{"encoder_arch": "vit", "model": "segmentation model", "dataset": "dashed paths with two dots that lie on the same path or on different ones", "train_examples": 147500, "image_size": 48, "crop_scale_min": 1, "horizontal_flip": true, "color_jitter": 0.1, "num_classes": 4, "encoder_norm": "rmsnorm", "encoder_norm_position": "pre", "encoder_activation": "swiglu", "encoder_mlp_ratio": 4, "encoder_head_dim": 32, "encoder_fused_qkv": false, "encoder_bias": "none", "encoder_qk_norm": false, "encoder_parallel_block": false, "encoder_inner_norm": false, "encoder_patch_size": [8, 8], "encoder_conv_stem": false, "encoder_layers": 14, "encoder_width": 192, "encoder_positions": "learned", "decoder_norm": "batchnorm", "decoder_activation": "silu", "decoder_widths": [32, 32, 64, 128], "decoder_blocks_per_level": 1, "decoder_block": "bottleneck", "decoder_attention": false, "decoder_upsampling": "pixel_shuffle", "label_smoothing": 0.05, "init": "orthogonal", "residual_init": "zero_last", "optimizer": "muon", "muon_scale": "match_rms_adamw", "lr": 0.0074, "momentum": 0.95, "nesterov": true, "orthogonalizer": "polar_express", "adamw_lr_other_params": 0.0017, "steps": 8600, "batch_size": 512, "epochs": 29.9, "lr_schedule": "wsd", "decay_fraction": 0.2, "final_lr_fraction": 0.01, "warmup_steps": 860, "weight_decay": 0.05, "adamw_weight_decay_other_params": 0.05}
Rows from block 3 of the encoder, named by matrix and row number. Rows with one number belong to one attention dimension. Each number is 500 + 40 x the weight over its row's rms, rounded and kept within 0 to 999. All counts start at 0. Numbers have three digits each.
# v: attention value (encoder.blocks.3.attn.v.weight, 192x192), inputs 96-191
# proj: attention output (encoder.blocks.3.attn.proj.weight, 192x192, transposed), outputs 96-191
v.57:554487564469423517477536538426520488475466507549489509567515457445571537490488478506505476558456458451542482534514543465507514541548512477507496459528504550468537523519490506493584520479517525458475489589477481550540457506514475500503547495577560500489434508523523545493470487560554464527
v.58:526470507460533480488517451497516517518519517459461463521454533496554466494555420431424501499520511605448502504484485573566600514520519496491463448505484479501494406407464488454530537450509569478463486426438518508478550497457492459451477512490513418549490500514566525478524535537492504536
v.59:440490490494412464558552453509518502434533494504517497533520482547450470425395482507588425465415460446474489530550485507496509541511533427486446422500464498496424496442432499439475466543497554545547518453506525537559519417456503493481550467478473446443464536499487465471474564547500553501
v.60:503513518536570504544497479530549581483482415539451532449559530479557508496501501449489601568466445559521449526500533476519523551479500499504533499476417535537437477501527527499450513402512522521535492526482451494531571544505502518604478439477535478547490531499535536501499496518460510503
v.61:424481472466496434482520581511587470492475526497569475471475549507510485507478499424486489517510447540472497469518540536478506555488511485528475510534502504509485443516557419466511506497482493470456469528457546508562525506470535491482440540476551499509549442553595569521451481528484430424
v.62:528471426516503485418454547514535504480505536526456478494521538512513501457507531516473422535452502491498486478455495553460465473539554468577543531395509467469558491505455525524479486491512441525476519476477490461557471465490530484519496548487544486559447510498428527461556523515584478513
v.63:490505463493510537431473517478510493421494507507508484490520542515474501497489520444422531495535498534474471484527428597494464457516508428431518497477532495447480576472510469479469584592437485436559464545526593490487469460510490519537490478604440476476528570493497514431475609575496523479
v.64:542433536487458425440503467572512502501495543432484463513565471449513530519507484549502505554458450487453527475518504460474482477550507489474429574450428479415515420535461562512456443501468491465450497504523437492531416478486570515503430473486475507512553499575442482562473510465499406560
v.65:496481503502490518454557568558420538484542432516455517511497499434457514476510508520607495411524473458541497517483517502454489569530529472541554545479517467470589541458509451514501468619545542533499557551476463490472490485508527470485505511488482495433506463512534473481523460523503473621
v.66:537516515550538488539502487534488486511446478524510581534465566443560495466514467530519496457558551521447456536422444529508448469470533515569474462507491502516481595548502530445496381563548499502488499523483525543519481502506516470507551532470522525471442445531522516494532474542513469505
v.67:562509486473523522458467514523587559469381524534513511466519465527486536564456505412479548495507593450508523497531528508544538493447508412554537517517524611508527451488519435488509535431545477493494514537554481502477468504511491529516524437520525488459524565510521490532532498513475456541
v.68:459484510508537490510560534511519566492441497481530403515548523516453476551465497486514467538480466504489539548519466482472408441514539518509496574556481512466535439477517511480463556412471504504526487569491457528595503502546555466529437439524492471512522530547493489613512565510500489544
v.69:498473545578470416507541522565492505442584488537567469529454446461557489508526496514482486590497562420488444476530522535479442477532501514483488465520520525471562565564517435391483550528517511485494487536444513502554491534541455451490491549512430511457519605511495519557566471505489434583
v.70:498444564500426484524500503448568470516532486420482488534442426429492484424540537499500494521532437504494523584506541468500504529520487439435532466427451450486504530474449444536544562525533532452461490490516563469513491509560518523563530501536491464503604474520480548470454560464510528477
v.71:511533520449463476491579511519469495438485518495487430480486489520419538513565393418469537524415512449466486522513502577502438456523482500491476488518464492458492516512458541542463556524460455478468536494498508448532479463534469543561516512524466526540525446509493453478465459500549503490
v.72:418482432457522515483425507530491512531558519436468439443464482534446465502458510537556456458519416572549538470409478435473525469495490440511509499474475464488424459478517487469575515575565438529411475534530486506574491513495465518541478561463512467506531456531555536514538489535455460448
v.73:435523460547528539515522498449540490477503490419522443508515488484464487518454502496584440496485513520543512458467470535513549608472550483478490502462527497509506484451512510481563537566507495517555463559501504531489523526462490456580508535531526424519508492483561514506560515548492530483
v.74:457469511486518559538525522537488533535426490459515534507534522501532523499429491515501534535481550501537499463506487482441486453510473487556507499509500541537453491536541451519434526451505438477481498560394428482484424489458521466496502432563526485524464516474447517468504487527514497515
v.75:492607567562473496491421566551440547459506525552469505434460497500555478499433536455504534519481591526471469569522468563603493501515545516509497499438447513555594548442527485559470450489485507566552490499537531533495516487558528430455502443517455501480452619508443539501528505461488489528
v.76:515554475508514479539555468490485482534568528523473511513454451416459529500470521515512428505603516598494446495465536436456543494539496474478484442493488518471447470490566394477547467584494493496513464553505521474462538481550497535504433519494464546508549421503482378444439481447517468499
v.77:485484462487509458536512518468497474501516522459447512566476518429459443451450467477492482438497477475520477527392498556506519523602474559502586529483469469439478538504482471450484433518474439530588458507460509531398556498524463483547498562539469454511467546436566506465481554508453525474
v.78:490483493545503415456525539585502454482493524526533504466446550441447506547495506494497529490480544475542501492544543486555484597533519467528560477483518594515495432447545479529464524557496511489482491490548470523484578505500451408504502496516547510504514512540483552561575464439494523485
v.79:528466436525496503544529522436474492502552467434468553489517524431451479528451395511504512488542483433488557502566475458476441461425430505498508522456475461483500572455514531554511509607433533470526521501524525501515501512495529512533521480504462510429485542463468538475522432473544574528
v.80:516421495467514521452560428528547528446484465501517478515433502553492466509508474460422539563532521522518560537530475538548434458494442442479450407480468509515467491476478526438523498442444567453462555406504504478556412519463521456484485499421528501475485514544465423538504507468549431527
v.81:526470485420451538549546432446540555533518578534477478472480500554551513513469534469510449530485502551500524520517475469498567524423516497487506518533484541502420493459444524473515498419496493531480498461478569468488449550453569497489515493521506492488482481488496511523525528499491539512
v.82:454432413458478489517512516451491478553538548458517516466512538527466545505410473439553431479522504503512502504545552514484575520501512431392526462513558509521477503476554503541479450480502565433486515550461477416542486592441502480473499472467538447474523541567506496544417594464542563490
v.83:489479602492525470502446473505494574501560490550522460410534490536518489467504535483436519487450501459505476427456495469512433531467479547495508498515549534554518424526420509510473532463471564480502451512436552460520498542571512506482480415527542480469533440568495504542524514519512483559
v.84:479562469495462529487512450531463401550531486519506497491453577504483517401599492485534429515523600424519468477416633492499547517552510526540539411496541429499575515580574523491494481575455540500507498511499524473464507546551453545505543504511486510542533476506557441484449480498464518487
v.85:570506529494526535469523477523586427534487489482501540537502478504452479529503452466448515510455557477427428468494539509524527478519597479452431475462466496515500518591507501502533516533515536463516520508545490516509536460535529417558452504504501430487540495544495517494478446469653514473
v.86:437469583456483600477553532493530437493495419563538490529469571477445471495500541526462446503524475485508441451542476473454487494453496481498462530450570494522549470518511486525523493545442426458601487465494453571472551463503393524486497506455446500497443523506530433466521504534551530409
proj.57:490519435588523462518449485519512466530520502509541597466471500506538484479464513449414520505483564543455507536510583577507432500498548517549568530488520527515523481522462453510457499505530479442533461507544466524483562541519503516521489478416503544469485485530526501461549484509500560486
proj.58:542532492466468522498513526437482544498492547537522467480492448499505601555475514624544469481446432504538524521447481498501527496489511529440456495525472509565502516563509503493506529504487467461498534587499516476492493499433457482479476499491478486541416500470501476525450451490483503432
proj.59:487495536489514431501456508474492527594420436490461406459529521445566515463508468506453561514539544447536521516480538505517486460447524519466534527560440529555509467513440513476441516419465487460435476547468513539426460468502423527519585458594486551533474541482549484493472492510498468466
proj.60:543387487492481457505525494474455485512499538514490499465425498470484513553447464448489417488529542530496548531492481495544557538538509500463464586465550465501510584530507420532520530477477479468448478431526440496579485499509474505492548606476450478438451500535454524598482468494556557444
proj.61:526573528556530522383542469426487497566518467502461424465476481539507490530548541533526515479524496424517454535468512424506539523457537501485513545501459468474516489531533568454528477504487512509497425532528443521516552510404485544518469504465540568502476453498485439583516594497474541515
proj.62:467420504505541519488512459403466452527498468553494487547498509510463497453508481466441502537539408565508472521540432485516518490464502508489594454561568550464468506459505516525478547525537489517482452438505499551473516506403581534513455437508517545501477458500519471523484432549462530479
proj.63:517517501442442504554496470487508521559608512485445510566513509602501472492518523521534557545520444491497524494538538515528562578481504514458484541568456497444413458582453458477510600434533491616496501502532502495436510478360462469447558480509551549517454433472515526463511450484472483533
proj.64:449505503496545527456523528524513539477516496523457530489499519524578572458482492440545481507507525540506538539483455560525404474535516416479448465500536481622469519539411419554474515412500477503537543605517573479489522483535520475475553561600517476503494499499481553476501435523510513546
proj.65:552523493505502533419460459476532539508564556457453531515596491524475464483465484484540466455509461494502494561514506490488430450550471438446475460451552398469512575491508524564546463456419492489509455389525422576545554489432555443510486469531512467489471565482436492509541520531498518536
proj.66:427463481456468524491422518499516414507542490508481464482565525521411479518462516548470507528586481512472615505515482474446536548531497451503532573455495497543507526434473511534480469517547482550486523505529459482478521471435461477450475566467478390481529590469432516485496439476598497560
proj.67:553483510469485524448488495498452479487548545539498479530452541534475525437492492503469460590427457485550461462521505439529455625518454566524407534474514460457396542557463511493524557463417456528538487452507556530478504492439502488522475558556440536519481477493478511492498474427526442521
proj.68:544449537524532518512492481477506502556453470542502444532489489549516531448436504496521531527508521490579501472513451548528519512528526463504466421444450543488430633459476464585468587493529434518531495454511579518513488556485460547541516495512540573556561463502507516427513523577477572526
proj.69:547519499494446475493447495501488477513479536548459466513499527547519439519467495547525585482494521480502493541476566530564480485452413403466511503494462465491373522423484558526489451563480456487536511521475481483459524457519568480436497570514464456496482472462475541481529541474564554470
proj.70:506468474547530609531439498543515505534488484484426505507470473540524508500440444485547537464546534415510523456450457542517478469454479516478479566546575460493478518519469546454464426507517457508565577579499474482448449502443456457549538476556463529508443475530485452549485488533511585515
proj.71:559542477500482494483534472480460543473554455550517487560450588499494515527548516520534532492539462509533512540524515527535549490390498436512586494444517509454577489495476514526430538457481461549533515525601559639523544529486500456452433505525500492530493541498457476425566496481482554582
proj.72:430508504530534539439536511437502463517424488465588500498464499467479481506540494461524622454482503514485508498497515517519529448410490480478519463546506529466493495494507540486471505481519578449563453542453447532486463543492447514519556510507399420551533600474504438490460542479535601451
proj.73:539478537506479488500530488482504536516504490545503475436492487486532501453520498527488530411439564505519585463474532501490521478534479568518541501503506562459535484518451576468534435451541445508446445444424400485534439576538543490515512485430445487543528540520508506519491472490487512442
proj.74:537523521530508513495473536468500464542516533469481437473450487574469475470412487541478444510501487470415462550471493456552453558515504507457500492504533412479472568455517517504560497528509537468478423468527573429607548511526489476508543580460511567550547478463505435503503479461525498532
proj.75:527459480525492545530517487495492542495515475458520447515485582517461551515507518453446568513542503435520540473517549458473495583548526524476494489555495461503414516498507507463562511544460520447434543488474468527518566470526457516448510595420446464494491463480525507499511548562512447482
proj.76:496509518502482527550493562545511506526435489485517506528584532470545489425528523492535504489415502487518461465509486561431469501433489445529446512540503515472511485476456493601466494551585489584546491467506444501534567474486523530500519468476434492513500503545549553513561538503503602457
proj.77:476484456514504530474528488503554513500593463553499455420501488459510482558512542525516514482471566552504509496644452541487456493485525531499465523496495613544563513515526469501517502509491458465554526471485471537609403493507513508506470417540540522520534494478556501574519483507533520531
proj.78:553527514503446436521568501507512495475450454554479498551522527511497557464500528445491542520483498462533433486482509460486512461430414479497432502540478352493563584503493483552498544471480496446523487476529465459551524517556504535488499608537478490517449475503568508464507424474487523505
proj.79:493512534499514500466437510495475570489531531513536480539549468501590503503481522513490554581493481498498493513466576522549491511556489506514557439492515531480544482518509448485501395522550499580518560534492441445525496506530466489479530458457539505467484459441473415507526552547471481505
proj.80:522530611487547534568459541588463490476492435494461544501513506549458480476460525525550491539558446440497583504448544498477486528500547476513515589498537508476516558438537512571498509499500514499556471568488485539446543500453471552465429474565552461492517474473475529442456528541490539540
proj.81:512475479515518598556489485483498597528441495501572465464426516499488460507535506482463521489452438503446508497437451533620499522477531525483468586384518464484448463571477436533519561461498541444409531478424596564479510462511446530529488499499469553537477476470549481532475505513470475442
proj.82:518503572497472524516528416480517504516485445520537487515450522474530473479554507489508505512434459457541482478450439517506543451459556533584442567549438509467507446442432495523459510444506499522486491463491462581594398512474504549533533504559512529497530493487500532546510429568481571464
proj.83:577498521505527501462463576491514511479502511420448540515448610478479482561493464520472559441521548444415530527486475508497572466509540441578490504441520534526442538541461478505525463507529425518500526519519588514502594466496476559476485550565530493527500520521467449456521500532469477504
proj.84:588551465484498455452491587517465517455488497484488561494547467416519485451473594539507570463422457512527579468538466513456518485433492489486498502531507515470527492447519542415454484464502485476469480464490546497548452488417575496512499521491530408471487490491470522533551434470503487524
proj.85:458574565476499467503489586408493549501475510477497462527543515522484516545490536523508452501571466529543486497484493488437469564395489488542532530472488530510519502439509462515459556506531479576535472474471487517466523534507468443494560503538466497514460490556487526471497542525457439501
proj.86:573560496511544439504461482531450481472501535495518527482538449517566513463427511503434507534509499504453498492546535448448549459539535464566585436519400465471521470558536506489553483479609519533553490546479473515425482475502556580560461437552501503484528525491476539466478492543418489476